{"arch": "resnet", "dataset": "streak pictures of flow and ridge fields", "horizontal_flip": true, "translate": 0.12, "depths": [6, 6, 6], "avg_pool_shortcut": false, "widths": [48, 96, 192], "residual_init": "zero_last", "muon_scale": "original", "batch_size": 512, "final_lr_fraction": 0.01}
Rows from block 12, named by matrix and row number. Rows with one number belong to one channel. Each number is 128 + 24 x the weight over its row's rms, rounded and kept within 0 to 255. All counts start at 0. After the name is the row's rms in percent of the matrix's.
# convs0: first 3x3 conv, stride 2 (model.blocks.12.convs.0.weight, 192x96x3x3), inputs 84-89, a 3x3 kernel for each
# convs1: second 3x3 conv (model.blocks.12.convs.1.weight, 192x192x3x3, transposed), outputs 84-89, a 3x3 kernel for each
convs0.92 101 [107  83 139 138 166 111 170 124 121 134 112 140  48  82 108 104  51 125 113 133 127 123  88 103 147 138  82 136 141 130 102 121 106 103 174 106 129  87 128  88 138 171 114 131 178 121 149 159 175  56 138 146 131 131]
convs0.93 105 [122 145 129 114  95 123 126 120 145  98 118 145 112  69 128 119 158 157 137 127 144 109 113 104 125 102 130 120 105 136 119  90 127 109 127 120 127 134 120 144 172 175 126 134  99 143 159 147 145 177 123 113 143 123]
convs0.94 096 [133 103 137 149 112 116 121  94 126 130 127 135 124 118 110 120 140  70 122 126 131 142  40 108 125 132 141 131 158 105 125 166 144 156 143 102 131 118 115 136 134 138 140 122 149 140 146 112 108 137 128 116 121  89]
convs0.95 102 [120 106 129 149  87 151 103 110 122 136 114 119 177 120 143 137 156 100 138 122 125 123 118 130 131 116 103 117 138 126  81 167 105 113 147 116 137 133 133 114 162 118 103 147 113 123 136 108 163 107 119 123 109 123]
convs0.96 105 [144 111 120 128 115 146 118 107 150 134 150 149 134 105 127 106 137 144 131 163 136 151 147 139 120 148 104 119 111 123 127 100 157 136  89 129 133 127 164 143 120 142 122 120 176 120 124 170 122 114 125 144 179  79]
convs0.97 101 [130  99 120 118 107 132 136 141 141 159 136 142 144 139 246 122 118 159 130 120  99 121 137 107 155  74 106 120 156 114  93 102 168 127 118 139 132  96 106 156 116 131 134 148 153 119 109 113 157 154  83 117 108 126]
convs0.98 102 [141 133 128 134 138 105 133 147 121 140 122 100 137 144 153 108 114 152 154 132 140 120 140 157 149 140 120 124 104 147 119 133  90 131 112 132 128 124 147 171 213 140 140 114  94 123 137 127 151  61  95 133 124 134]
convs0.99 100 [136 115 125 133 117 143 147  87 144 125 155 127 167 117  99 131 108 135 123 173 108  88  98  79 105 161 113 105 129 130 104  79 146 128  92 121 153 105 129 137 192 112 176 158 164 119 124  96 112 146 126 132 124 117]
convs0.100 098 [135  89 112 160 112  98 123 165 151 117 121 146 109  62  39 127 117 136 129 129 124 143 159 143  95 142 126 144 167 134 109 150  98 108 140 145 140 113 134 102 149 122 110 153 133 149 154 120 104 162 151 148  79 121]
convs0.101 099 [106 132 109 153 138 121 135 112 156 123 151 144 159 172  69 123 160 123 123 125 149 147  89 159 147 138 156 103 130 116 101 114  95 115 148 112 131 116 110 125 126 122 157 110 138 139 125 153 113 102 117 127 145 149]
convs0.102 104 [128 142 128 129 107 147 130 125 131 105 101 129 125 117 113  92 127 151 131 139 146 148 194 103 150  46 113 114 130 125 156 171 104 145  85 128 124 123 129 141 178 139 128 122 103 134 123 134 138 115 136 122 109 146]
convs0.103 098 [108 162 123 124 168 127 142  74 102 118  64 105 120 122 130 141 125 105 104 146 131 166 164 154 118 145 136 133 135 130 108 139  65 133 129 152 120 125 133 129 191 213 115 129 149 134 115 130 115  62 193 120 111 142]
convs0.104 104 [136 148 121 120 121 123 147 166 126 138 125 111 146 170 130 106  68 140 132 130 124 150 142 139 145  16 159 143 150 142 130 140 109 134 159 110 116 126 120 130 156 153 111 161 116 118 121 133 193 134 118 132  58 128]
convs0.105 098 [141  85 137 136 125 156 117  99 107 172 160  96 164 129  68 178 125 114 109 132 117 163 121  98 118 183  96 155 123 133 102 137 171 118 150 121 114 135 144 169 173 126 140 115 133 131 141 111 113 124 146 122 195 136]
convs0.106 104 [102 138 144 151 154 123 108 138 127  94 113 122  69  92 148 113 108 107 127 133 123 160  30 136 128 107 147 152 118 116  97 134 132 143 129 140 127 105 121 132 104 115 112 141 116 150 115 122 178 118 135 116 118 134]
convs0.107 101 [115 147 120 102  88  95 154 121 134 128  88 147 135 135 120 113 123  87 136 121 124 134 129 104 133 155 107 165 138 123 160 115 129 128  94 120 128 133 134 101 100 131 110  86 128 132 104 143 154 154 102 154 199  95]
convs0.108 100 [143 113 153 108 119 127 134 136 101 117 116 144 110 180 105 124  93  59 127  98 126 135 143 125 161 122 134 117 154 118 119 143  98 103 115 115 115 142 112 164 150 103 112 165 141 142 147 120 155  75 123 138  70 113]
convs0.109 101 [107 135 135  56 184 116 141 112 118 152 124 128  98 133 113 114 143 129 133 127 126 144 170 125 146 152 132 129 110 118  58 168 110 119 133 126 129 112 108 173 113 119 127 127 119 128 126 124 146  75 129 124 177 140]
convs0.110 100 [134 122 138 128 164 127 105 103 140 132 142 127 116 139 134 157 108 142 138 119 142 150 116 154  89 228  96 131 137 109 129 197 113 117 147 125 102 134 115 112 133 116 126 103 129 143 127 127 133 101 103 127 157 120]
convs0.111 101 [144 140 113 151 132 148 139 137 178 119 125 141 141  95 130 117 135 114 132 177 133 123  80  73 129 128 139 130 129 136 100 149  93 124 124 117 130 124 119 176 171 179 115 110  90 115 106 155 113 146  85 125 116 162]
convs0.112 102 [104  75 142 110 118 111 137 141 124 153 161 140 118 137 128 128 133 120 114 149 140 132 146  95 125 122 115 111 142 118 136 131 141 126 144  92 123  95 148 114 137 155 136 145 114 136 122 152 119 128 201 121 106 140]
convs0.113 101 [122 127 122  93  90 129 142 131 110 137 112 144 134 153 147 155 140 127 137 124 141 132 161 134 114 129 128 132 144 120 145 134  92 124 125 138 128 153 126 159 122 124 126 106 115 152 155 150 102 101 115 139 129 137]
convs0.114 102 [115 111 141 118 126 132 136 137 142  97  68 118 126 107 109 126 133 160 113 151 139 144  89 198 126 110 128 121 121 154 139 111  82 130 118 135 133 157 106  93 129 122 118 109 121 108 125 148 136 157 144 123 115 127]
convs0.115 093 [142 121 131 132 128 123 141 161 114 136 152 137 134  91 120 181 154 112 132 126 117 109 141 116  89 255  97 130 119 127 125 127 121 132 135 123 129 130 115  93 129 118 132 135 121 120 133 118 134 151 125 128  67 115]
convs0.116 099 [152 113 150 140 162 119 139 134 143 138 138 125 127  88 135 157 122  72 123 150 106  92 136 110 124 233  86 110 112  91 106 117 121 140 128 118 113 132 156 122 158 158 128 180 135 119 119 128 183 180 141 138  18  92]
convs0.117 100 [110 104 113  85 127  95 115 108 108 122 120 121  77 184 149 144 110  97 129 156 143 150 130 102 136  99  81 125 112 127 134 120 139 130 174 108 129 141 150 100  83 123 115 172 164 170 106 127 138  96 173 116 124 112]
convs0.118 101 [141 129 131  97  93 121 146 100 133 126  99 128 163 156 114 141 189 114 139 117 128 121 121 149 136 216 134 154 144 127 128 134 102 154 128 122 129 150 131 151 144 110 127 176 107 117 124 139 142 146 138 125 136 124]
convs0.119 102 [124 102  98  94 153 119 141 107 124 115 140  80 149  96 141 124 136 126 119 112 119 141 104 125 119 125 111 132 174 128 140 104 161 118 107 137 139 178 124 164 179 169 128 122 127 139 176 133 128 177 155 136 127 133]
convs0.120 097 [119 117 132 125  85 120 137 124 121 128 126 132 128 117 142  90 134 193 129 130 114 124 151 121 171 230  83 124 177 130 152 107 124 140 109 146 147 130 126 104 167 140 150 149 124  99 124 132 190 169 114 131 162  78]
convs0.121 098 [131  80 179 142 120 131 133 112 134 131 146 149 124 100 255 139 119 161 162 120 195 130  73  84 138 110 138 128 119 124 135 102 133 140 138 130 151 121 117 135  87  95 137 129 162 133 180  96 138 106  65 129 119 133]
convs0.122 103 [130 144 132 107  70 139 130 112 114 144 138 133 131  27 104 140 123 118 120 116 126 109 130  39 123 111 110 130 123 130 129 188 161 122 129 123 124 139 119 150 121 140 127 137 122 112 130 102 123 111 221 118 119 106]
convs0.123 097 [127 113 156 137 157  99 101 127 141 119 144 119 113 157 108 131 132 133 119 104 125 136  80 110 139 119 146 111 108 139 140  88 143 142 135 122 151 157 121 139 172 127 128 128 124 125 231 146  70 110 123 136 132 146]
convs0.124 105 [121  97 149 109 127 103 134 133 136 128 106 121 153 133 118 141 131  99 133 154 139 136  98 108 135 105 110 142 108 130 109 132 135  99 124 131 144 188 107 152 106 153 114 101 154 140 124 186 139  93 119 128 136 120]
convs0.125 103 [117 151 114 125 121 120 101 123 119  73 153 137  79 124 114 118 150 151 183 158 155 186 123 109 151 123 105 109 121 119 129 108 139 109 113 131 179 176 117 147 164 146 121 140 104 184 113 126 171 110 111 121 137 120]
convs0.126 101 [128 128 144 121 148 138 112 174 126 129 136 153 139 150 123 111 110  82 136 154 146 129 127 122 137  94 131 122 134  96 128 105 112 114 115 126 144 114 107 102 147 119 132 126 154 126 107 119 102 121 153 128 105  68]
convs0.127 101 [145 122 133 149  92 130 165 120 135 122 160 128  95 156 152 198 255 112 142 123 138 133 117 124 124 124 123 129 136 134 144 103 116 154 145 130 124 122 130 127 123 152 150  96 131  96 139 142 166  67 125 122 193 138]
convs0.128 098 [145 151 127 142 226 116 115 143 113 148 152 124 124 131 118 116 106  99 112 122 141 114 156 113  97 134 139 117  98 125 141  99 112 135  96 101 116 137 129 131 128 126 116 152 143 116 121 119  58  56 132 124  77 113]
convs0.129 096 [137 154 120 128 188 145 127 122 107 121 122 135 123 111 136 119 124 122 122 122 116 110  99  13 125  91  92 125 140 132 156 114 143 134 114 110 125 132 145 108 163 118 132 137 160 131 124 113 118 113  95 127  93 150]
convs0.130 103 [101 119 131 121 153 149 112 122 113 118 151 133 102 116 110 141 122 126 131  98 116 140 109 124 134 116 119 104 114 120 157 133 127 102 153 138 115 140 124 172 135  98 132 130 117 137 142 142 115 139 138 145 107 133]
convs0.131 097 [132 147 126 139 170 106 127 129 126 132  70  90 124  77  84 133 155 155 117 133 173 115 126 172 129 140 135 134  79 136 128  96  98  99 119 123 140 158 132 147 159 177 115 136 127 125 158 167 140 126 210 115 102 128]
convs0.132 102 [134 116 134 128 104 114 172 186 117 134 137 123 116 193 113 173 255  79 132 114 102 149 143 103 177  26  84 102 145 128 140 151 111 155 102 118 133 114 134 120 135 126 102 128 123 140 128 116 148 144 107 111   0 135]
convs0.133 098 [143 143 110 166 109 108 104 124 149  98  98 108 117 133 108 131 169 141 126 115 119 125 121 172 159 125 120 137 113 101 115 152 107 131 148 135 128 126 131 126 157 106 144 124 113 113 141 121 136 136 103 136 156 120]
convs0.134 097 [114 116 139 116  94 160 116 134 135 127 135 134 137 145 137 103 148 132 110 137 113 118 121  82 122  78  77 141 170 131 152  88 148 140 110 154 112 137 132 128 175 142 175 113 154 142 152 125 163 130 164 143  76 142]
convs0.135 097 [121 147 108 176 100 121 192 165 124 105 105  92 105 121 112 186 238 159 155 148 152 105 164 121 137 168 129 141 138 124 156 169 139 110 145  98 119 120 125 111 144 130 121 124 130 122 110 127 117  81 125 136 133 120]
convs0.136 099 [137 137 131 112 144 135  88  84 122 126 139 125  78  98 179  51 140 200 103 114 141 122 108 105 126 113 121 128 140  95 150 184  92  99 129 109 137 124 115 130  93 114 134 122 121 114 105 107 167  76 101 162 135 153]
convs0.137 099 [ 85  96  75 134 140 129 130 138 133 147 126 132 142 130 127 113 120  70 127 112 107 111 125 161 115  85  89 143 144 118 105 213 140 130 152 143 129 100 107 156 149 109 148 131 156 123 195 122 135 116 130 138 104  87]
convs0.138 097 [137 122 153  93 105 179 122 119 108 138 145 168 116  84 142 153 139 139 143 117 139 156 112  29 134 196 136 118 151 129 110  80 136 122 120 127 135  77 110 145  50 117 132 147 149 128 155 108 153 141 179 142 152 136]
convs0.139 097 [141 123 123 154  83 138 126  58 139 143 133 126 109  89 128 139 135 114 152 140 111 120 176 112  93 229 113 131 127 114 130 153 127 168 142 126 120 126 129 101 148 119 134 160 123 123 140 114 122 129 117  83 187 113]
convs0.140 100 [127 131 147 117  50 170 138 120 142 140 153 134 168 166 142 169 205 130 175 151 191 164 109 207 203 164 237 118 141 127 124 131 137 125 134 115 124 151 124 149 108 149 133 142 164 124 142 157 134  99 123 131 123 174]
convs0.141 101 [141 141 122  94 154 131 147  65 168 124 118 146 105 130 126 149 139 119 137  96 133 131 161 127 126  94 115 143 118 134  96 142 119 141  95 153 140 140 126 170 161 130 101 167 148 128 108 133 129 135 136 112 111 120]
convs0.142 100 [133 126 119 121 131 155  98 123 126 137 140 100 113 145 115 148 149 161 132 115 142 150 121 108 133  88 158 152  82 120  93 146 137 156 111 146 119 137 125 101 147 104 130 135 121 135 137 129 150 159 150 127 133 156]
convs0.143 103 [111 126 111 148  59 109 162 136  87 129 111 126 141 167 183 140 100 136 135 130 145 115 143 118 130 151 100 119 155 129 133 169 139 122 149 116 126 132 156 120 102 111 140  76 161 130 132 156 140 196 113 128 120 108]
convs0.144 102 [126 105 115 106 148 102 153 161 150 119 127 123 102 117 181  70 144 118 142  81 118 204 140 151 165  82 105 136 160 119 126 168 116 107 144 116 111 115 122 126 114 137 152 133 138 140 164 149 182  68 109 156 124 155]
convs0.145 102 [136 128 153 109  94 158 130 126 115 141 133 125 197 189 141 132 169 163 127 116 150 153  94 147 145 140 123  93 141 112 137 127 122 150 144 128 141 134 134 176 136 144 123 103 124 166 151 106 105 105 134 146 108  93]
convs0.146 095 [133 138 118 146 155 107 135 134 139 142 123 162 123  96  92 132 158 118 119 110 149 126  82  25 133 112 118 135 142 114 109  76 171 129 124 144 130  64 146 120 118 137 127 137 137 154  94 118 128 157 151 123 129 114]
convs0.147 101 [112 118 142  95  76 137 129 148 124 110 119 117 149 151 176  86  63 142 137  84 146 122 153 157 139  62 128 120 121 147 134 101 109 127 142 122 116 105 116 130 157 148 125 100 135 158 158 144 120 106 141 137 110 147]
convs0.148 093 [138 154 141 136  90 159 127 139 109 123 151 149 132 204 122 134 164 141 140  96 118 139 164 180 137 124 132  94 142 119 125 221 106 113 116 122 130 114 122 128 109 115 122 127 131 124 101 122 120  84 123 113 126 104]
convs0.149 098 [149 171 161 133 110 152 121 145 158 129 133 123 110 133 128 140 103 113 138 129 139 127  90  44 107 134 104 133 115 124 140 115 129 104 111 115 130 116 106 125 189 124 118 146 116 126  85 100 111 101  82 137 168  95]
convs0.150 103 [152 106 154 163  78 116 145 117 125 123 117 108 202  96 128 148 135 143 173 123 107 177 166  93 166 128 135 114  78 138  87 122 180 136 137 113 143 138 155 146 147 153 144 121 133 157 174 159  98 134 182 124 141 136]
convs0.151 102 [108 127 131 104 160 126  83 103 113 102  90 141 155 251 176 129  92  95 124 153 137 106 212 111 129 133  94 134 106  99 147 139 133 123 146 113 143 197 100 126 198 155 125 144 138 159 106 149 113 243 167 133 118 103]
convs0.152 101 [168 128 147 113  88 102 129  97 111 140 131 139 158 141 136 116  49 105 135 125 128 140  71 131 132 177 150 146 182 161 140 122  78 117 144 120 121  99 107 186 118 169 165 199 163 135 103 140 130 152 166 161  94 192]
convs1.92 098 [120 165 134 133 161  85 148 141 128 111 116 125 118 132 100 136 148 136 129 117 126 117  89 134 114 156 130 141 125 123 134  43 131 137 122 135 153 133 139 151 139 108 148 151 125 108  91  93 140   0 107 125 109 148]
convs1.93 094 [112 120 142 150 127 129 154 128 140 142 109 132 140 161 123 135 127 121 128 132 132 124 171 154 127  84 144 141 144 114  99  74 110 141 131 137 146 115 139 126 167 136 123  80 142 119 139 126 109 173 137 117 102 108]
convs1.94 094 [133 126 142 102  17 166 134 123 118 146 139 144 138 107 131 122 146 119 128 119 131 146  84 162 125 132 118 122 134 132 115 221 129 113 155 120 122 154 115 152 159  96 139 132 137 112 122 127 147  84 131 125 105 130]
convs1.95 090 [136 109 122 146 128 255 124 125 118 141 148 149 136 145  72 133 125 144 130 129 117 140  99 175 132 124 107 122 139 110 116  10 123 133 110 133 159 121 127 117 167 112 116 149 131 125 116 119 139 123  71 122 143 116]
convs1.96 108 [128 129 128 112  72 138 119 109 130 131  96 118  94 130 137 130 118 112 126 119 136 100  97 143 127 129 136 130 154 104 154 147 111 142 124 134 136 129 136 124 117 122 102 170 132 114 133 143 180 148 147  90 158 110]
convs1.97 098 [115 120 139 150  95 145 138 104 108 143 116 119 162 211 129 142 124 132 127 127 137 161 139 156 143  65 125 132 105 126 125 120 120 126 131 116 129 115 111 172 143 106 101 150 107 116 124 128  99 145 136 113 145 135]
convs1.98 104 [141 150 132 118 144 114 129 138 128 132 137 132 137  81 140 133 120 143 134 138 131 119 115  98 135 130 146 120 114 125 110 105 136 119 125 112 117 121 130 153  93 128 113 114 127 122 125 135 153 128 146 144 200 137]
convs1.99 101 [123 108  96 129  65  83 113 131 124 111 125 143 123 190 141 124 127 144 123 126 126 127 167 109 118 114 118 139 104 124 106 216 105 121 131 141 149 157 146 136  18 154 125 113 117 131 133 124 148  12 146 133 163 127]
convs1.100 090 [139 115 108 131 140 190 132 118 137 109 129 118 130  67 128 131 127 134 124 133 120 122 130 136 134 147 156 146 160 123 142 147 141 101 135 136 127 131 123 106 172 136 131 123 136 166 147 106 113  87 141 134 151 156]
convs1.101 094 [142 109 121 132 139 133 126 141 143 130 123 120 141 149 124 117 113 122 123 125 137 128 115 127 119 205 100 128 144 109 137 188 131 125 115 136 123 138 146 149 173 132 142 101 138 140 137 135 145 137 103 128 158 111]
convs1.102 105 [139 139 113 128 141 150 133 121 100 128  93 133 124 121  96 125 116 134 124 129 133 120 123  96 131 152 132 141 128 126 116  29 111 135 132 127 159 139 150  94  19 132 133 120 122 134 137 130 128  25 169 138 145 116]
convs1.103 102 [140 160 128 102  17 136 153 154 118 114 155 143 114 233 139 135 142 122 137 120 125 135 179 121 128 118 128 141 141 129 255  87 123 139 112 145 174 114 125  46 148 132 112 115 133 123 121 119 149 145 123 107 151 153]
convs1.104 103 [137  98 105 121 140 149 132 138 118 126 132 139 129 120 136 136 142 134 127 142 127 125 167 165 124 122 136 132 111 119 129 107 102 133 134 116 124 135 134 123  56 157 118 127 125 136 132 127 132 159 156 131 129 150]
convs1.105 094 [136 139 140  86 128 123 116 111 137 120 104 112 126  94 120 122 134 118 128 121 130 142  95 120 131 141 124 125 123 138 167 171 138 124 106 125 134 172 120 103 164 143 128 138 108  89 127 130 165 114 140 126 133 130]
convs1.106 098 [131 124 118  93 166 120 119 134 135 124 135 139 132 142 177 134 124 123 124 135 124 123 184 143 133 143 122 141 136 133 134 255 107 146 128 111 114  97 108 132   0 129 102 119 143 129 134 112 130 202 156 128 114 155]
convs1.107 106 [115 147 121 115 105 116 128 130 120 126 111 138 151  74 122 115 119 127 127 135 133 106  66 141 140 131 141 140 124 137 123  98 121 122 122 146 131 115 134 136 128 128 125 113 120 123 116 118 156   1 125 137 150 130]
convs1.108 099 [120  86 110 130 128 121 129 156 118 139 125 140 123 119 134 126 143 123 120 104 119 131 161 152 128 120 128 142 129 119 122 158 113 132 132 133 135 150 133 124 198 152 136 121 137 127 126 115 111 108 192 115 105 128]
convs1.109 104 [151 110 124 138 102 143 119 134 144 132 133 114 111 128 239 122  86 137 125 129 125 129 105 126 134 126 116 124 143 140 112   0 149 129 134 139 137 107 119 177   0 114 126 123 135 131 134 120 132 119  60 123 145 100]
convs1.110 096 [123 111 120 123  79 117 108 123 158 132 115 111 122  55 147 129 107 150 117 141 128 138 146 191 127 108 121 123  77 120 123 117 121 104 143 123 149 151 112  82 255 149 143 130 124 129 137 138 114 118 108 112 147  97]
convs1.111 102 [152 111 114 119 107 125 110 129 110 124 128 144 119 255 162 134 121 134 123 151 126 133 112 132 129 121 144 116 114 134 143 146 110 135 135 116 133 144 148 110  69 119 134 106 131 137 150 156 120 100 134 133 162 152]
convs1.112 103 [158 132 140 150  96 122 134  76 139 130 124 117 106  88 146 135 162 139 134 127 129 113 150 115 129  98 127 152 123 129 150 182 128 122 161 145 124 106 124 230 169 106 137 129 152 129 108 138 122 182 114 139 103 118]
convs1.113 100 [131 134 146 136 255  91 131 124 132 124 117 140 133 172 136 122 131 125 134 131 131 140  72 121 133 127 136  99 139 146 116  94 137 128  94 141 142 127 124  87 106 106 124 105 125 120 129 131 115 156 147 140 165 122]
convs1.114 098 [116 125 123 133 166 138 122  95 110 140 126 115 133 245  98 132 122 124 129 124 131 115 120 124 136 142 127 129 124 108 126 249 118 111 144 129 121 108 126 115  68 138 135 112 121 108 138 114  95 126 143 130 161 136]
convs1.115 111 [129 115 125 118 152 109 141 130 131 118 123 141 120 119 110 111 149 137 124 133 141 127 177 201 116 124 129 117 136 124 144 114 106 124 139 137 122 115  95  94  49 143 114 129 157 143 120 107 140 115 128 122 155 124]
convs1.116 098 [121 138 119 107 128 149 156 155 125 125 123 101 124 150 111 109 115 123 155 100 135 158 174 120 124 144 126 142 118 111  88  53 128 128  85 114 112 135 151 170  94 154 126 144 137 125 172 164 152  61 114 124 141 137]
convs1.117 094 [118 142 135 153 163 132 123  97 153 139 105 102 155 170 133 123 163 123 122 113 109  78 148 129 123 132 113 128 119 120  93 102 132 142 132 128 138 127 162 237 138 141 138 152 139 143 116 123  83 213 112 131 131 130]
convs1.118 105 [143 152 113 124 109 153 126 133 154 131 148 123 122 155 145 124 144 113 135 113 139 135  89  55 130 124 124 109 135 125 122  99 112 139 122 119 150 114 130 153  45 146 138 147 141 126 118 144 118 111 162 149 144 139]
convs1.119 099 [124 121 117 141 106 136 130 132 130 125 133 125 133 136 136 139 142 130 126 136 133 125 202 133 149 146 146 121 155 133 142 136 117 150 158 138 125 124 122  97 145 118 134 124 152 110 134 134 126  65 102 133 100 119]
convs1.120 093 [132 106 149 145 112 143 131 137 117 132 101 140 120 122 124 133 108 127 129 137 108 123 125 152 133 167 133 113 187 140 100 153 103 122 130 127 140 125 145 174 105 157 125 108 117 130 141 138 138 113 105 114 137 125]
convs1.121 101 [141 157 140 158 221 143 133 122 138 127 107 131 135 190 147 131  84 103 117 143 119 126 118 109 138  98 132 126 130 124 156 128 141 140 113 118 146 128 138 165 114 132 129 110 112 145 138 121 128 158 105 114 186 104]
convs1.122 109 [124 139 140 127 135 110 129 146 136 119 123 122 122 153 109 157 125 123 128 138 130 142  96 134 121 117 130 112 112 117 139  88 133 130 137 118 123 129 124  62 156 131 140 101 118 117 126 129 119  92 117 128 123 134]
convs1.123 099 [149 143 138 145 166 188 114 135 117 122 131 126 124 145 155 132 152 149 137 137 113 127 187 111  98 118 102 126 102 116 123 109 157 124 121 137 139 103 133 105 127 130  95 117 135 118 124 125 135 113 127 134 110 121]
convs1.124 095 [139 138 139 150 216 131 132 123 145 134 121 141 126  39 130 131 114 133 115 118 117 113 154 117 126 127 115 127 109 129 142   0 115 138 125 107 117 104 131 133 225 145 147  82 149 111 131 121 137 138 123 152 152 133]
convs1.125 094 [151 129 138 131 134 126 142  86 133 132 120 135 112 103   2 140 138 105 130 125 131 134 161 113 122 102 116 147 136 114 146 200 181 135 141 153 126 126 140 106  78 159 110 116 119 129 127 129 120  96 130 114 187 104]
convs1.126 107 [127 123 138 121 144 136 121 145 118 112 127 121 129 118 115 137 127 131 139 130 129 123 117 144 128 109 141 124 136 127 153 104 132 135 130 115 141 134 142  71 107 127 121 151 129 124 129 122 108  32 104 140 123 124]
convs1.127 110 [124 141 119 121 120  72 140 133 134 125 148 127 112 110  47 124 101 142 135 120 134 146 110  45 131 111 142 134 180 137 150  93 122 113 147 134 117 101 123 125 128 174 143 132 122 122 168 131 147  70 185 136  98 129]
convs1.128 091 [134 145 144 128 128 125 126 130 107 131 145 121 163 190 138 108 127 133 127 104 112 133 118 128 134 117 136  94 171 157 126  99 159 133 156 139 106 110 128 159 200 133 149 114 142 114 114 110 136 208 146 110  57 146]
convs1.129 098 [101 137 143 131 138 153 102 136 149 119 139 118 128 179 126 147 140 118 108 124 126 152  61 112 143 154 136 116 156 108 129 142 152 132 136 134 133 100 100  59  83 127 143 105 113 122 150 113 111 118 125 118 129 125]
convs1.130 099 [131  93 135 134 136 102 135 121 131 124 132 145 134 146 150 138 131 127 131 110 130 122 218 175 134  99 127 144 130 123 111 107 140 130 110 128 108 112 152 143 134 114 121 101 107 117 112 102 150 149 150 137 112 130]
convs1.131 098 [107 114 126 100 233 129 134  86 129 136 136 117 120 130 132 126 127 130 119 136 130 152 152 127 133  94 122 100 114 132 161 138 151 136 110 157 126 122 139  26 103 124 134 152 133 125 137 139 124 140 130 120 144 154]
convs1.132 113 [142 162 130 119 151 150 144 121 135 121 121 101 135 141 113 135 130 132 139 119 136 114 158   0 128 106 110 124 143 121 142 115 139 124 121 135 132  94 135 140 174  98 135 113 148 113 150 147 118 167 145 106 130 124]
convs1.133 095 [126 104 133 133 114 142 138 127 144 145 120 113 139 151  95 124 130 128 122 157 144 139 140 121 157 132 138 133 110 110  93 176 135 139 124 113 144  93 132 114 165 123 126 111 132 115 112 140 130 158 132 120 155 137]
convs1.134 089 [118  83 128 122 197 124 135 148 125 140 143 149 125 102 150 138 134 147 128 127 130 132  98 139 145 123 110 126 137 126  94 105 135 119 156 132 113 109  85  99  71 120 141 155 141 111 135 110 135 147 113 135 130 140]
convs1.135 110 [134 101 147 133 122 119 122 139 129 132 127 158 146 111 128 126 128 153 132 162 128 153 147 121 145 135 127 120 104 122 121 135 135 116 125 143 121 142 133 143 163 116 109  81 132 138 145 130 103 190 141 128 110 123]
convs1.136 101 [101 123 109 157 152 129 125 120 129  95 165 138 150 159 147 127 138 131 128 121 114 116 112 116 129 124 139 110 182 139 104 112 136 168 143 132 126  58 128 246 160  87 123 153 125 147 130 128 121 139  84 110  98 142]
convs1.137 105 [137 128 135 114  53  79 119 110 148 120 125 130 141  71  72 141 155 141 124 118 133 140  95  85 129  74 110 146 173 126 141 112 115 115 136 122 149 126 145 141 158 103 136  86 147 130 133 103 149   0 142 126 156 125]
convs1.138 103 [147 115 132 104 116 129 137 114 138 111 109 116 119 176 151 116 143 120 143 139 135 128 124 123 142 126 119 103 123 124  74 168 134 152 151 166  95 109  98 168 204 109 113 128 124 147 118 130 115  97 103 108 115 116]
convs1.139 097 [138  75 129 107 129 145  96 120 138 101  93 110 134 122 124 102 128 141 122 127 115 135 172  90 135 112 122 148 145 127  89 118 124 122 126 133  83 151 119 113 191 158 128 114 116 121 113 114 115  83 128 110 133 151]
convs1.140 093 [105 125 140 115 115 129 148 115 155 142 121 115 111  99 148 100 123 111 139 141 151 136 184 113 148 138 134 115  79 154 147 151 148 161 144 132 114 152 131  96 119 112 104 135 112 106 120 117 100  43 132 136  84 134]
convs1.141 098 [106 146 142 104 209 101 132 122 124 133 158 139 139 118 127 109 149 137 133 104 141 124 183 168 111 125 150 138 132 135 119 129 146 136 131 126 143 154 133 105 151  97 123 179 151 118 148 121 102 143 155 117 109 124]
convs1.142 097 [153 183 119 100  27  99 144 148 124 126 168 127 141 135 112 138 132 132 138 115 128 118   0 112 127 115 128 127 129 135 136 101 115 127 132 146 137 154 153  83  66 139 122 106 135 127  84 139 140 145 115 128 169 103]
convs1.143 094 [121  45 133 125  92 174 135  94 104 139 149 115 119 143 152 131 140 130 137 132 129 137 204 116 146 115 117 144 130 148 109 141 115 150 126 125 161 121 146 111  98 128 129 144 145 129 142 119 118 155 123 115 120 166]
convs1.144 094 [118 123 121 143 150 139 138 127 130 137 111 130 136 133 157 130 108 136 116 138 145 152 155 170 122 127 112 104 141 142 172 172 133 150 135 134 142 117 116 175 138  95 115 108 114 128 108 125 112  91 128 142 154 121]
convs1.145 090 [142 144 145 112 118 166 129 106  94 120 145 131 111 169  95 122 122 144 149 140 119 144 122 145 133 158 102 131 128 144 117 109 130 122 134 128  98 135 127 107  86 159 150 165 114 107 113 136  96 129  52 120 149 143]
convs1.146 105 [141 122 133 136  99 109 122 176 137 114 122 114 121 196 131 121 111 127 118 106 116 106 125 133 131 187 144 122 125 125 129 108 113 107 122 132 124 121 113 118 128 110 145 151 120 121 134 114 139 122 114 149 147 135]
convs1.147 097 [132 108 126 119 162 120 135 135  98 121 131 124 133 156 106 138 127 127 139 122 116 137 134  96 112 135 118 120  64 138 131  47 139 128 119 121 127 112 124 127   6 145 122 107 113 122 144 129 143 123 128 109  70 150]
convs1.148 095 [131  84 113 112 159 130 127 107 129 126 135 132 131   0 119 146 125 121 143 129 119 128  27 126 128 145 123 154 158 134 151 156 129 105 130 117 156 109 125  88 173 133 112 154 115 144 115 119 105 141 132 153 191 111]
convs1.149 111 [134 113 143 109 127 106 135 108 137 120 124 144 136 220 136 127 147 130 134 138 141 128  66 142 119  42 128 122 102 123 146 155 111 119 147 106 120 134 132  51 123 123 139 121 119 139 127 120 142 175  95 128 132 133]
convs1.150 095 [150 159 131 115 161 159 119 103 110 103 130 117 157  97 155 109 139 116 125 119 101 135 126 108 141 101 124 126 132 135  99 111 168 155 146 142 137 132 117 172 216 125 129 119 153 143 142 129 188 203 152 124 173 139]
convs1.151 099 [130 111 133 125 109 150 117 114 123 111 106 129 142 183 158 134 150 124 131 124 127 118 117  95 117 126 120 117 134 130 159 160 158 123 126 135 146 147 142 148 112 121 132 124 158 141 104 127 129  78 139 138  51 109]
convs1.152 102 [171 107 133 115 139 100 133 139 145 141 120 134 123  62 144 134 133 130 124 122 127 116 178 122 124 144 137 130 119 144 106 160 108 106 136 131 140 164 135 177 117 127 123 146 136 132 110 129 183  41 130 131 135 118]